A small image captioner, trained from scratch: encoder arch swin, encoder depths [2, 5, 5].
Rows from block 6 of the image encoder of a small image captioner, named by matrix and row number. Rows with one number belong to one neuron. Each number is 500 + 25 x the weight over its row's rms, rounded and kept within 0 to 999. All counts start at 0. Numbers have three digits each.
After each neuron's rows are labels from the 100 images, of 14976, where the neuron reaches its largest size: "responds to" is what is common among them. Only what is clearly more common there than usual is listed. The data: rendered scenes of toy objects such as cars, trees, mugs and chairs. In brackets: how many of the 100, against the usual share in percent.
# gate: MLP gate (encoder.blocks.6.mlp.gate.weight, 288x96), inputs 0-95
# fc1: MLP up (encoder.blocks.6.mlp.fc1.weight, 288x96), inputs 0-95
# fc2: MLP down (encoder.blocks.6.mlp.fc2.weight, 96x288, transposed), outputs 0-95

gate.5:472471491483548443522491505489458486495510456533479462504494496515473493503456482477484528468526472522545469503537501491506500506480507505489480531447514532478470526510483470504528538521496481516541545512526495527508509484485489514516498523509489495461501488437506491540524503476496563496
fc1.5:514513532501535536539480518488515470472489485516435465543523508463524489492534490477471498469508503516538521486512467431486497501513459509511511481466469492534478495485516504485503509503527468496477498482529507541532522492461491516483500536548516490513538540474534476476496519531502466498
fc2.5:454511512533485491477476474461476479479469527512569490521482540467433513507496483516497477473484520451496504501501511497520526518527494471488491501482481491501481473505454536484530507481518481477469534475475492433487458471534474480497486504446487504507477534503462513497516514498501504501
responds to: bottle (31 vs 6.5); its colour: red (25 vs 8.4)

gate.238:533499521508490476532499518499515460469508475503489466489502476489459519506474495492499489457530506477556495483498504511519505518485450511468543508478528538485496463518525470459468517485506500491523460507500534484478462498483475487544487522436569548512478513495500466484531515517528501497
fc1.238:471505468521513487510500526537492557522449489474514484471502516515545503473502526478544446493489493506511533511455487484459472507478536527517494468471521458553486505505493502498505504521514545515501523507501478498496520478478450509534498484517523473514459504491497528466508561492495458498
fc2.238:542505546509500530530503517552513471521473540513500518491516450481499497477488490538493522476494470494519495549492531490533490462468527490472507488495493516495509498532495483527491529484530481519525480509497515500493492489513551495494457454493530485522527479463525550462495494467507486423
responds to: teal object (47 vs 15.5); snowman (27 vs 6.9)

gate.62:492546522486499463495490535476492490492530500543473509499480447502507460506525534503507509435496494482510528484490445483496533489480506428454491481497508490484500488490485513501523482518477460472494548533445499501528452493510525479488560477507501484516506480528459521494494504490499523501
fc1.62:504532525529546518478499485466521476563461450466533469496508473475524450527499458538485498525508479482464495498489519474519547474502504529515462490526508493460491494493489501477514508514535541496517495507520521512501458523489499500535534492515494512489508532502553557511474523481493483501
fc2.62:556494473500506513525495514494472521495489528470497510494494483491528505532531486508493492510504474503468515457488521503535468475473475486558526504522550507499477466548545488499480495457503455513488494483546506481536478532521496452518532490540505498514531514518475469491526497540492554465
responds to: bottle (88 vs 6.5); largest object: bottle (40 vs 3.3); blue object (35 vs 15.9)

gate.166:492465468447518513463535527488502509481501467480478472496515511538499494478518482532452491453485522508523485477497442500534486502530523487520524506503511514550476482509522501463484487509508497479529475526488485459489482493554456493512523452500511499475502444490555484492488546485491519486
fc1.166:522499467529472536486493526472446474518520494516532496485515513519475511500450516459527454496486467503497462483541536439479464503510497535454535487486540512519498519453502515511506515487479470524500501530490496515520511525492445509488510465518474520490477525516496500466461475484520500464
fc2.166:521486493489499549505541529441470511540523512533506511537544499513534535510456516532484477503518465502502487513563461509515480494459502512535474515506512521478485487508496509517469520545513478492497473491459499478478469470507495508483510494526519544453468507535500455465480522501498488478
responds to: teal object (40 vs 15.5); its colour: teal (27 vs 8.5)

gate.68:525527478455516529474509491473498493511544511472507497502499456494527450521467528504465489468515535466498494494465478473555498495524490493487505514499501471466524489531536472525529463497513560463504519552436516487475480487501467458497518500488485491495494486493507511470501473520462512470
fc1.68:456468497474566525496480526492471512512488493514538551493504525473482514487478466548464472501516504488504487498483496531526555482563510475494470496478492482500509509495495499474470478470511470527496494480551531515504519512520446525508469521498485520498524509482566464506505505493518526477
fc2.68:493545509498478502458489505525526510464532487484471512520506538519438532455478507474514518478487501509532467542541554501499494492501538541477528538534498473528507472474511495510520520514457469545494473507495442478523516505501489519493525506491534496489533502513481485496456521486506521531
responds to: bottle (48 vs 6.5)

gate.97:495516514508516487506499468504503514516495531524499518459495505488503494494524501501526501527515493489572529498461517461564472524500493486506490512487555495534440524522496476516480534493500493502514517508483518503488444505439451475512470497543475509500512474481508509457472452495521554501
fc1.97:562495519509478500480504492535505468441530525455476497549517549497471500547479480479494488501517484513454448490545473523486489503520524488530493491538505479514470470481455520520512475530525509480517520508484476484476519495509487480517504487503520528483493525532506522507551461521533474509
fc2.97:475493503481478494514463477513535457509544472469473501537509482481399509457482475510496500461516514476517499488496520469474491524518486522491550479486494513536488476493507452525480523510486498525528510503529484530484516492503502481491476497486498491481543516505553499482479554480477487466
responds to: mushroom (48 vs 6.7); largest object: mushroom (41 vs 4.2); white object (36 vs 15.6); its colour: white (27 vs 8.4)

gate.153:520443503506500505548450478515524507494464528476435471470496515467510490504468527502493506489468518492528456530510479506535521489501454525541524488500523521524505492514508499507483531494536533497490476513458514478508516448498506471521512469520485519509495429477509460516514487502523493537
fc1.153:521501455503514531491506467542531507509524492521507446462507478478524503523489457507484507511506498471499477482452450526429520460510462501495525509546530489535466505526507518528481507497495505476523455539482496513439506486481490498522501480515510503507522492524493488483539504511547507540
fc2.153:514480531487517469489487542507494506504496530528524498535504491546523504487516509494472497504511487515478466516501485441485473508524496502430462504489470540463533491467495500505516539526503431471528539476528454514515509537524535497496501523439515507512490526538521511519501511497506527526
responds to: teal object (44 vs 15.5); its colour: teal (27 vs 8.5)

gate.177:492515504550528540482537513448518471519504498503506495529537527529557489484506526505526448500473488495501488509483508495460513494511468481439525564460472499525495515472525536492480493488521482529514528487509511539501465483481481484472515493476525487472499510500497531550526526486482527528
fc1.177:516515505467532506482524500481541534508483520492517466535478548494480474484521515481515502522516517543458502498501547510478499509519490525512547564478520481501489524479447520495490449475464502496554480520489498527519533490516456499495455504523485535486488515528486502489452493461476515522
fc2.177:494519488533531513477469470529502487539461515484511460477547513499538473460480519503510481529488506503526481527412499530487526505499486483470514534463490461508510560532507496525457487480486508487518485503516523487490492480523489490536505544517489538510471527508498531464537488472508508499
responds to: teal object (36 vs 15.5)

gate.108:527504516496533509523509522472508442533531509523528448475482479490430503501501528498504494466532506487468512488488472526551486485498471491494548507540512539479532472503528476492498470547470474488511469501485476504498512500528500491527483511434500496512494498504527488495478502494436526527
fc1.108:493501535509480505473511497504528535486510559560480486524471464530496481524490573465517503481522468523486456485490510494463500509485502505490485449526533498527488521551477465505518502561481473509492541505481458513513499487538491481516465504507481502483497510518505550531504499495484512475
fc2.108:525525489492480489506525485455476522534466535453492490485494455462486484487537510527447487555488479508506497479468500520502510453482501493504470490513501557495481507526515515464455548499502511492453518502484528481480540534463493488480502495472504517522486503503447516492493474521485550476
responds to: ice cream (32 vs 6.7); candle (25 vs 6.6)

gate.249:493485522510500520516522513492495485531495509507554435491481504515524517493508512501522512508522465496509479441478503535539477437527499501479469531501454485508504523492533509509484488495489525544449479530484448540463500510496491504551498519506482517539474522459500513486540539471503514486
fc1.249:524526524488469487522460520524473466495493515496472519487490524472475495464415527508487473513461490437537489519506514492475511498526474505472537498483523447510498534514530494499468488495540522523454493525516451531505509490489502530525484519492476481484494490506475475480561493508504478505
fc2.249:546447508497518465487477493515451521542513495507490529523503524527498500512513514502513472514535501529512495535519516491529535526497520493491500507507499483482498536505476511482531498516483485482536464549515475383500508487523546516468507495468484518480493543500501469500480527521500516490
responds to: candle (49 vs 6.6)

gate.164:456520498505482502494482536496501482471517502494500529488510509511514526507486512483500541477498435478515503471464515485506478526531537484501512547482477540524485468471495529502490494506492544527482502485467411479523511540504520523534530502449472494498552506505526458462507498482494530494
fc1.164:455514501525482515523526525499558487526502548530543556501511471493482514498462515481498493479508481510518481521487505482525513501492514460496507538449494523534468467514504511503489475517503487552471499479466496492465474483524503515533473513447444500497523481518482459524488508444486512509
fc2.164:515465502477522503477514497512547508549500499512533500513494469493486491512533489515512449498495531451447519508494522510444462501476467448483460515477509449525498512509520525497486508513474464502489524564521495514487442476501494527536499500467506478533491506531521475517516505460518483507
responds to: flower (31 vs 6.6)

gate.89:532511505515500526526494482479458509470506493515513468490500536503518492488510526503475528490503503417475478462490522486513502495537517550522516488500486516500531496554484442472483556530524523486506514516482513474486485558537484470477520519505502524484544457526503482510505525543507515484
fc1.89:484510485489435535495512521512516518470479484501462513534476519516468579523493519517517558483461485536547474471529534499472488522499505477520495540493517502530500476522488496526495506514513517507530528526464486488503508483476457498508516559512518530526474498516524476517526499502547502507
fc2.89:534515489487549486567514509505484508491504491536548492509519539524527479476499506523504493479517487497480535484520471478511492486492480538498544444485456484488487460507435498475518489517504473483464479513543518527471509519453506490489514465507468489524502503477484546482477523532457496505
responds to: ice cream (82 vs 6.7); largest object: ice cream (37 vs 2.9)

gate.82:573500461503529492538516465471484490478551513498505472501451470554532521530528520487535501484500493526536490503527481556488534506508526514537480467482510494481532483496468502509521511503520509494505535487520523507517523518551505497521486489501461532493500490520520515496452465503474479539
fc1.82:522484476496471477431489523507494449462481481535516518485500450517502476499526461530475473457525532463530486484469453436527530484497518483517497493487524512520477498504522481520488544504535511531473457503521517498491483484527480490479522541498520501531478505513510510491514513511550486491
fc2.82:473500490487470501507517526531439512554480515530525474506511499471501506498481490532540519510471559477537474481491513499517484478492462512517517472482537499479482517537547445498530503543483500496513465469528514552522502492492515520492520517468508477512513519495505471514551496457515488543
responds to: black object (49 vs 14.8); its colour: black (27 vs 7.6)

gate.259:472478504495482503536505476541505524486496507505486468531508539506517553447462523530483460495495498494506536492543516528507511534526538503490514526480528508507481469484474491488553498540494502477466480535508496471505540460475489561548519511493540516520501486485459488506528486486475533486
fc1.259:488501507445515509473548505537481500533507490551523509535502491537460496512487487514488539477485490480533427511518475526491515503520525506560446507488446494514452478507509463491538512494508524504465485534499517498504495498489501497455493488511520520521504491459485458508509487456477494489
fc2.259:489546442549505503505476534492492459520511484493481500486531491508540514531434519488522487503497515495519517494485531493494481527513515504472477505485559511502562521495531507529512498477467444514505500498474498501531478518496477513495530524499454471501530540519488540508516519549532527480
responds to: ice cream (48 vs 6.7); largest object: ice cream (28 vs 2.9)

gate.236:481483549455466532522487500487537522467504483539500503503528538521478514505487467518539522522484521522502488519491514512512483512503495505499508492468432527511477486523497461468515506501520500481524475441522489534486468534447519515506482518441485524528477464501506496562511498495483491536
fc1.236:484417462483457519507496473522556527460501497497528513524497469483496518522522499503483523528512485523528492497504508496503487496516502508474526513476445495486470508511478523529525516507479518484456518481475487496472493518474493505500508517524493508545444476561517519456490497502480513568
fc2.236:501535508534463507520510521529522498478507485494495497505460544491530520462507546494507508499501506536469524486455524515534474506473503492527526504482514512554501506508514490486507483499512481478513446482514559554469515488544469515508497479499476503496514468460549559510491469484535546492
responds to: light from behind the camera (55 vs 25.5); black object (47 vs 14.8); its colour: black (25 vs 7.6)

gate.32:539533494513465543495560489506492514507496495475481487522509537465459559479519472507489551493512474517488523507542474463553524567515503472435509517501482512507517493506482504518509532524493509508504494510515526487504464511535512537489517475495493542507507503460501500470503460526504499479
fc1.32:498476466450528520521516518496523536535508485468497481470500522489535476505484484506519468457453515472460488499506505525485521502471527505495515510466512485481516521492465513498498468492471551546510522476538518534561510473519547476512528476519519460529478511526478512515495450487520499534
fc2.32:510525520492502511488469529469479537486480454535499508495455515479505494516526480493477444518512467541525475530501533518467464475438518468493517474504516440465478511438459482484489516532503504492529492479489521511496546506500512512525538463484477524470525520487505513494525497516506499516
responds to: light from behind the camera (68 vs 25.5); red object (39 vs 15.9)

gate.199:482503512529505521497499546468506544483515521520514510501467500506483491507471479528535541458496480499550514500508474512500532518519464509483514505452500479416512509468496460471522490502503569471458515466486475499516492532516521457486495490483515528512517510472515489515535511537502459510
fc1.199:496487498469519527503509449537449560479480507516529501494490541516524516474513529501473527515459482504567501496470533491504499533498516483431568536487491480515504492513507516514485533486509541478496512519519501488535451487453524496497519515493503482476503498504490493528518489486546493497
fc2.199:486508474531472487527488530522520529517467469501458502525525495491489517475497525520490505477490485483495461443453517467509510478497526489492484510496488458477510482510554461495519479490465531491478494498475453543514539503511472505478464455496525535476522483526505522466474478526556543504
responds to: ice cream (86 vs 6.7); light from behind the camera (59 vs 25.5); largest object: ice cream (55 vs 2.9)

gate.231:507420522515498500534493489499507531474530460472484466497500493552461496507476476462497513466499475508527530464493499518512471488519535479501516529514479487468497463474528465475478469463465470518479527528501501498479492484451463480516510485497448500484513505554525502467524515489476491504
fc1.231:467542478515511501486510513489534482487495519494534491531486519533486496488499461506460493499465478467492503491472491460552493457540505497514512539512495490505466496490550468532499551499479470530533485510479544502504481495489480505520487567486460491523503514522511507434505495484470538457
fc2.231:482505519506456475479492539514525493472534501518504512516522518519488522479498527534488482453490470475467491463481484470516460516508469500500493480481499482519505450439495531517502512477514504529525496500522537441468476507490526477565522526456480498498530462505524488478470531507517451490
responds to: flower (55 vs 6.6); ice cream (26 vs 6.7)

gate.57:469501500504527500536507532520515512476471501529482501489517494474515490482481536481488496534489525460516531531507464505534499481525527522539519478514503537484531516465470530490471512477522497548539511570486487501513525447522459473528541493530535537480497471519529500469527503462525496500
fc1.57:500541510486493487501516497521491516525491528533485506520508466523489464469523518522500527496492488470500486518515504502532468549501453462496524489452463518457505512522495500478519476534456518477450481502502523521538477483493456514468476534477515497480493538447460536492480489481443480478
fc2.57:510517505496492490497518504533507427500479491484527531457442492476508442482541485487498496521544487474497533529485488514520484487487508482511475480485473488536527511548518472505509497512547533549518484448491522456509526458529489530501504496519487519501473495512532528475483510509531476467
responds to: flower (88 vs 6.6); largest object: flower (38 vs 2.6)

gate.122:512511481492504498524470552540495527524471512523512550486517485518559505537511532487481511525496495483490493512518442500494501452511447497497514482531492534489468490486497531503491500495503535494469523499466501509522552516491517556457494525466518485529448493472495520470540532481512501475
fc1.122:483499499540506473520508519530520518480489518500501484483428500465472504514499490539509510481472507507517486509528480500530508528482536503532464478483517508468503506502477493518475514497517499542538484537470480457477505526451443468512528485524520475445499449516461501512476474520459524538
fc2.122:524493501473488498469474488501507488456519477495528514493493481481521430421494513474476497527519507482474489510485520527485461480519521482503451506490475479498521502518510469467508516535498510500539507472491521488500546502530500542457516491479465497520447484488452481483519489465540456481
responds to: candle (95 vs 6.6); largest object: candle (33 vs 2.7)

gate.73:511516507468516511522529516511464508502500474520467555481496521469476498482544515439470541552496518485500504507522510490514513533490494472517470499477459491496449528526486488483524489530501496490529466466511458553468506495478480469521482474499464516512437507513517505473489506525484490549
fc1.73:541483494496511511500537510486490525509497525549474513511503489513522497473484483476495524547488507493540476496525516486506503508484511521524442489456505541518443501507536552474515511541555501512518519469547504533499484518502459495516471496484491511492473449548505518482460493463505536522
fc2.73:491520522483522448483540522535504500477485491493543489492528538515532492485511491530497507519533495509532507451489530531527469505436497511508490526509533553484479518516446518514491472490526487525462483520513485519490489468511503482504523520504468537514490566505484485544488472469530465513
responds to: mushroom (86 vs 6.7); largest object: mushroom (64 vs 4.2)

gate.144:510496499501457524483485458441505511523506527527511455461528499512500507483483489515525506515500493489545464505449537481511553493530496518496485464508482509527495538494459466484528484476529464482501481475476487550487505521492458481524491495514494511506513515511482550524489471515427515471
fc1.144:439474471507514507464550447511493506511503478505509498545500542528505540482470483508510477526547504526521505482494538428478510503508524468513491509522519519492533478495514463503505473468556505471514456525554500487498486500491484477514500500475488512475518509478478512489510521500447520473
fc2.144:505479509535518526491539510499521500487478454492506502494511530498502486468558538499512505490476516494521537561508504462457495484475499521522532493496501471540519498476483469499484488518442501505511477520513498465454504503491506524459486478488468486469488538473454502549492523557541472520
responds to: teal object (34 vs 15.5); boat (29 vs 6.3); ladder (25 vs 6.8)

gate.110:494531488480521476502492501498511475487545484492463511496505465551528485480474498468475487467449504490520531481501475511470501458524500503530540454486528466512558505524512476494493502497542510483490441493472483506516473532539466510517529469526527496524490464545522524485458521523498494478
fc1.110:479580514465495476495529469464523502504557488530479495498528497521507524500499464469460501474485508515519545477492463500486469467471471498509493480535503516486508492490462469487491512486542472487523499468513483473493482523552552518507531503505497530489522489565511511502488532496481485465
fc2.110:502486502494497502480503497492537509520490522501496455481475524498484484497519522506498473496510513532500518483501530481477482561519487511460499499532518465540482542484474534500534473552489477488527582511501472540508506493502505476518488545512514576510521546481487486453483487499524534511
responds to: bottle (36 vs 6.5)

gate.172:490507465472488516557467504524511477491505509480512481522522524467481486457500488476531499495523469505518489542482475502509514471465550473525465491465524559452477491552494492520508488491506511497501554466503476515503539532476474493550529474506500474507458496464506505521465501503477473521
fc1.172:500495489492518503513516476559507447516485481503459495498509486560467495497494447527504493552484537515534456519504480520523520526508522481544474454484492483497510483541531514522518490505505535501476503508501502499466440494539513502480488481526475495485475466467462517535483520456497515526
fc2.172:478540484549523516498502494541497525509497501508510447509512536521470464499523487438538498463407510502513498523457489498496515507489510523543500508516490508519481465502465500504498502511491487534490512498498505553550487485499497525498478488523508502519526485490473547478497537553529499483
responds to: mushroom (30 vs 6.7)

gate.59:510476563486485582526506439487495462481519535462489474469492492513513490476544487481512518518518482496499501465509465518486516512498486481463492511503506479545512489499523547491517548512477485521517554473513482489483484547499530495524492496507463502492492472501488505440492483489523510472
fc1.59:489520475498502441477506525516495550471466465516461533517497501510467486535499494506482491457496454531489527510491470496496473475478504523495499533492529531471452535503480483513515521474474499507495475494454445483535469479481471494500519502495557507547498516507529543527485515497457518510
fc2.59:488494482511494503502508453483490511521501524508513483506516465500441513469515502470473532494443492475448530505507487469519542494535463561496550513485469488488493488473536479506476500465512516503501529468548487555510486513515486519531481476526542508482502490494524517475524540507496450492
responds to: black object (87 vs 14.8); its colour: black (43 vs 7.6)

gate.125:466483486506509483483506549521488532523520506503528500488527579444517480515509552500501541496509482481500476484528480522550527451507476491512481529514496475455445476454482511517503534498498539500513513496481483509509484513501480538461470495462501516547523501473513498488498498465507516482
fc1.125:500494511501506490500528486527492496491488471531535466478502525545510525506493511511504534508555485499514490429500507518503505478446496518484540503515449497529514510432488516469523520494508520473508504486499497496448516486483502478495466426551518524495516506479505543481543524481525526495
fc2.125:497518482498558444491512503465509490533484505496520525516518483496551489523520529513501497501448496517504518474528457487523500488479508492520502493513508504473495522484478529467470528472550542488476490456502476510514484553455475459552487526509540513519456461473517493475481513503492465492
responds to: candle (79 vs 6.6)

gate.203:540515510528531481493523512503516502540525497497490478494524515495519488451518499509456483487495517469528480509503473476464496502495512489466502485490520514518457513479468489530496559463525466507495513531536455517514447468531529535559536499539505520511485475460455534515494472485476509494
fc1.203:510436543498535541521477476506497489476490498507497491481465505497509511486474524522457500469516502494508530489531478528469525507503515468541544485531437450484500556503498468475532502503498513541487460491523531486497507466535529476514542480489470507529513462488494487512531501486507499537
fc2.203:512521507453509533532507472494502480496485499505526511486495512487549486503490486501484451465489506534519528458506512524523465487464445516475528497505537509474493471453466529453547514512510485486527489513475463468518519530496508475473517489446477500509529537519447494525523481540499494488
responds to: teal object (42 vs 15.5); green object (37 vs 15.6); its colour: teal (28 vs 8.5)

gate.285:478501486512533526530432492513453509487455543516501519482500489487498480492467509503493529471527521473530464492534516476512491520528474474489515503479507516476484537510511452487495525526471512565530472489487493526513506507493573530513507491427484499510479478502506488499473463506524519496
fc1.285:471519490508494518511498499461488499491489468508442487558563485492516504484469512482506515475506509496493430498532525447488486503481522474518513474523473453525501508521512495490507542500453467495490535468504489510507514476513533500529464547480499529544493545486533514482501534496509486532
fc2.285:510508479521442471498527506503530486500510535492524495535495518496482547504480461506453531476484455505478561471499455500516486473498500489511520505481519531487537503514537522519517464461528511475482451523495531498493502515458506496505504497546480486461521502522462463494523461525532482465
responds to: ice cream (59 vs 6.7); white object (36 vs 15.6)

gate.247:525531525512505474512492526516513492477493555472522530526473493529473506491541514511547496523483511471527547520519495478471529490475506526461533521482495508489515496518470516502461518522468452454479551510486486500504496553462491513540446489468550486504527501502493499509503476467521505526
fc1.247:506498511496479528518532479487478554496484501505534503439455485462532458471469489502472527495528478548463483520503539544506451518500501513470484503519477486536505512502508514527501474516532498480498500490470535520508541460499522474530510498490473563539493473517509471480487513465490493474
fc2.247:454494485502511499481488436498481497479515503486492502497485504449514470501512512487465497509500501535490466503464461504497528533502520505533546531539531503495501457512499435496491493511523478503479527523497508606503489475459508521491497522504485531535510470478505519496492484528502487455
responds to: teal object (41 vs 15.5)

gate.145:501484515457495521495496520489504527463466519487464526536492488498513558491554512504479483519516472518556539502503463491474543545479502501513461486540498526560475524513469492542495472492534514514527520490496503517475513542494530480486519453486494480525512466526527468489489502501512498530
fc1.145:509546471509485471510506502476500484508514505492505497537485465511461482489466516469555471476508534495507474495542448520479508501506515514458522545477495464507544536509488522483528514544512482532488484492427476516503493479560485487522483536493516521551480512527486475507498507504482494465
fc2.145:496475550511480490476531501448521501496496471484519523519496496498517531492526433528493470489479502475540504495501441468472508511503461492461492505482512482515525489461448475520509509527510492507488507542501480550478504488452484513505525485460515481466513493552487531473501481489450469488
responds to: mushroom (64 vs 6.7); largest object: mushroom (45 vs 4.2)

gate.111:513453504482486520476532514473555486512520527532494486507487503478503492528531533503483512533530516521510537498530496465525518528505504476508541484432505496535466468508523484516540462508542463488490515467475485506490536479472502495478458471521486497516481497510485569470489469501492488460
fc1.111:500483508429496488542517516455530479486472481553479480490516478511523518542511492518476511541471495502484481495493469467514508537482496500502493556496466455487537498505478469483488492538467483531484522437467484506488522492521490524468486505498497496502498492469478544506500540535484538467
fc2.111:429512488550523498504528492493482516478491538537506547528516529491566501524496541492496487523509514489508491485478477528506492493477497487490516517554486492514502501512454532467566470515503504470469511488516532522508473488465509503494464532529479553492473518498528502552513483492516497509
responds to: black object (35 vs 14.8); candle (29 vs 6.6)

gate.214:478508488510494459499502548523486512507536428526526479542466481494507480481522486479502474513525531491522476513523485490511497516502479492507524455486514558486444511489481491477490562514521467487496502525474526493490506515536486536525510527464520464515505497443494521499507521467485517447
fc1.214:538504535492491517499502499476483463499457529487493495540517528470557503483472498489518475506503475526541542468543494465489552512507457485466498536497460493491526486483494486478511447490505530477481440487539520499505486483553511494495500492480477528516492514449542472511500509473509500491
fc2.214:486497529486538531525520490520465500552488489502523496491522522467448511480501505519484498473472491437519509505532456453492480533517513540517541462533499484474504453505504524532530470496521497490518501482511497471477474460530457485520517546501450499521528540510502503510506496515471506529
responds to: candle (48 vs 6.6)

gate.270:476504545529476543500530503453504451488505474485504487506500523512507495480504480472495507499490479486501495476447533469488538484486497538513522507534512534467545464487527455516481502494544529477487457498532516500502533558468506489500485490511558509542545533505520519524507529505491516490
fc1.270:444468467454536478487457512502545509496487526483475515521502472462511481511484489534494477520539484527481511549546469501515485486493503497475477491469479534494480545521483522485499528506470513521495540510515498498464488472577533495537501503507506494513470503489524497478564491509492502507
fc2.270:540524557534477512486457505504487488503489471512494522506463492475496501468481467502488513479498466495475522466473504473493492487486502498542514531503489540520526509486516506501481518504501511459466441483442549486504514521480490467502518431512529472526521508498486522465505472515560475474
responds to: bottle (65 vs 6.5); largest object: bottle (37 vs 3.3)

gate.22:506473508506498487565477480497471472517493549491508469487463524521511490470486509516476504479503508508583493471535498563500482458511492515511509479558479543465518491524495477515474544513517501497483497522526492487495476523523484506512514504495466529469499511477528499515445502556516497511
fc1.22:467476487515554539443524490499497462487488471477554537453527497531507520525484484487473469528462516450489482509535493487533441514508523515519503510510491492474514489513503511512501478485512509494483478502470463504507535467542505487475489480502517515519491503488474558478521505466513523550
fc2.22:507482449489465471538492518506509513525516507498472448530474482452485531489510556502484483500523488530450487491503514502517525501519525528542510489525490540500471500496486480493499496519503478501524493517491545482483493555528510570499506454504510496482518508499516491501438444479463483505
responds to: black object (56 vs 14.8); its colour: black (33 vs 7.6)

gate.188:547509519498468538529495477457534494504472489515485529501498530490506493473459489503477525481508528466474473496452480549516500509497534494486514441518478491504503447443512481530492493492558467488524515547545476485520510492504503482476469520528521505506508514509502456479533484508505504543
fc1.188:512506521504458500509525458493483469519509483435455527512542502544490503485506503481525535476500516486481481469472518548495528519489520511490529534502518493520505432469518506528499527523494490486496520532494479475556488505477463505534427538515533511538496519500495487492472518500508489512
fc2.188:493485490492534527470490518552524485463529533530538470488488513488497471498533521501503485524508487504546506534562528485496493493536487499533474489478516490504461524554490506463496490521498519554525518495526543523460498519477544499509554462492460503490525510491488548514497515488477505482
responds to: light from behind the camera (67 vs 25.5); black object (33 vs 14.8)

gate.137:496509527497513482501503506499470500523530467495476517471485529507526468520526507484520563473465473450522561523460456483507513478475509482459467533488484510465483432517488520503533510514498506512477545481492511505534511474518496521519542483490460491503490514471493519507556483493516486529
fc1.137:453519486505489525514484488552486512557477501531473470510528440518530445525506524491499475514450486508510510460479470505477472464493505522507500520446506520483509468490504532517492495457485467501506464528517500510526479472493512508491530508489519513505481481504481543491507473526519479569
fc2.137:526471523493507504508484519487453472494505510541505527524488528504514533502519507526511521468465491493510571495488535516547503539485524498503515496539512558513448491503511491468532500525496484494498506470547485512472469479525508486469495495562479471502547474516463481449513500493496533477
responds to: bottle (55 vs 6.5); hammer (36 vs 6.1); largest object: bottle (29 vs 3.3)

gate.253:495509526470554521493551505494509508506531486498503515485441514522454500496485561496525475501466524470513547492481488478506539507504473525535498489509493471443518508540505457502504491502521511466567502511521480514569517511511513480494485489499494518535516535507515515479501494529500547499
fc1.253:532520519527443492523494495497474442520465430450479485500485497471515498544544525468522477513525556556489523525473513490519477479463522531477529517537481466506499500494507487485491489525486498505502493513469509510482482489473488465489528525472508490515484467534460485485512505504518481505
fc2.253:487478499493515496487544499454446520520515547530512506516542471506476484518493516506487567515478485491463508449461522470539524487536517471525514514475492480517491463512514495524504495498482505507502498495496532560541491510513517485502479493503475504542503479522454491496503520518464573493
responds to: bottle (75 vs 6.5); largest object: bottle (29 vs 3.3)

gate.39:493541489541460518475486452487548515487474507508506500480480519488543503512500462555451504488476482481569489510527484510507532491473470471462524516497481514534489461549494534518468496522527503491475499487477481534496472517495487515469494518541492488541516457494523500502506484511459525489
fc1.39:514543494507518511533489511544467485491479522509511565500509480463461542478506541505542499537519509468501503486497442507541533529487491508565471472481503516506488508495493535490499517501532538517517506481517516551491489515501532502437455485523491502507472533485493478493484488476480487516
fc2.39:485506520497454519462493473495492474465512497492460502539479522547498503498508487496469538553530472506511500489486496487540501537499493524547541528441502481512481500519493478443481475502537468507499498532468463482493476499471545501473516491523570480510498465485518489489495496523507476474
responds to: white object (35 vs 15.6)

gate.44:513486504459523500484542513512493512506541493501557528488508501486492502446517533492474526510491484488517482428493458505578507498475548469474510509471472510479502499473527483490505514529520471459495504494477528532496479508460509480498519470483544540515467552494481483498475491488497502489
fc1.44:514534518482464524506510507514533529481534531498464510519507493517477490486496505490499502489484514522499497496494476471495511464507530492493517474537513520508537505444503558511511530483456497522497524492470560483454532484497519519512452527497503468508517472453526525492540509434561498497
fc2.44:509518505498507501505533509463497528523488521513456529483480474477524487536535499506522497437462506491458507482479545509492508486501470484502517472520539500506466459499518474471485535502493516495503530480516505542503522506438534433489496515500525483528520432523548539507489502507516497503
responds to: candle (57 vs 6.6)

gate.250:469477525464513495531504490497508498506532512512529547484464490501474470524522514511466524484515558488516478481506503480492503450448514509491494553499503485454511489482506475489543475544456513485536506477488531519522474527491480552460464501508515503487529471518446525466510473481479500492
fc1.250:512504473507513506521561524450485531489534509486520459440481493484491510476416499512489517520483485509531478489483468525501520488471479493488487483516497508473508515524517481487513477502465448539503543492511512474498513490481477544519519539537505491483496517498497477550542523535530513474
fc2.250:492514519485518486443469507527504462472506470456502466508538567526511511490525515478504446501500486517488488497480451520472500542520545497486473513492514507464509547510532508496498495513532507506495490538517503454492502506515503519522541464473490509508473506484496510548468502516486504575
responds to: light from behind the camera (52 vs 25.5); trophy (28 vs 6.8)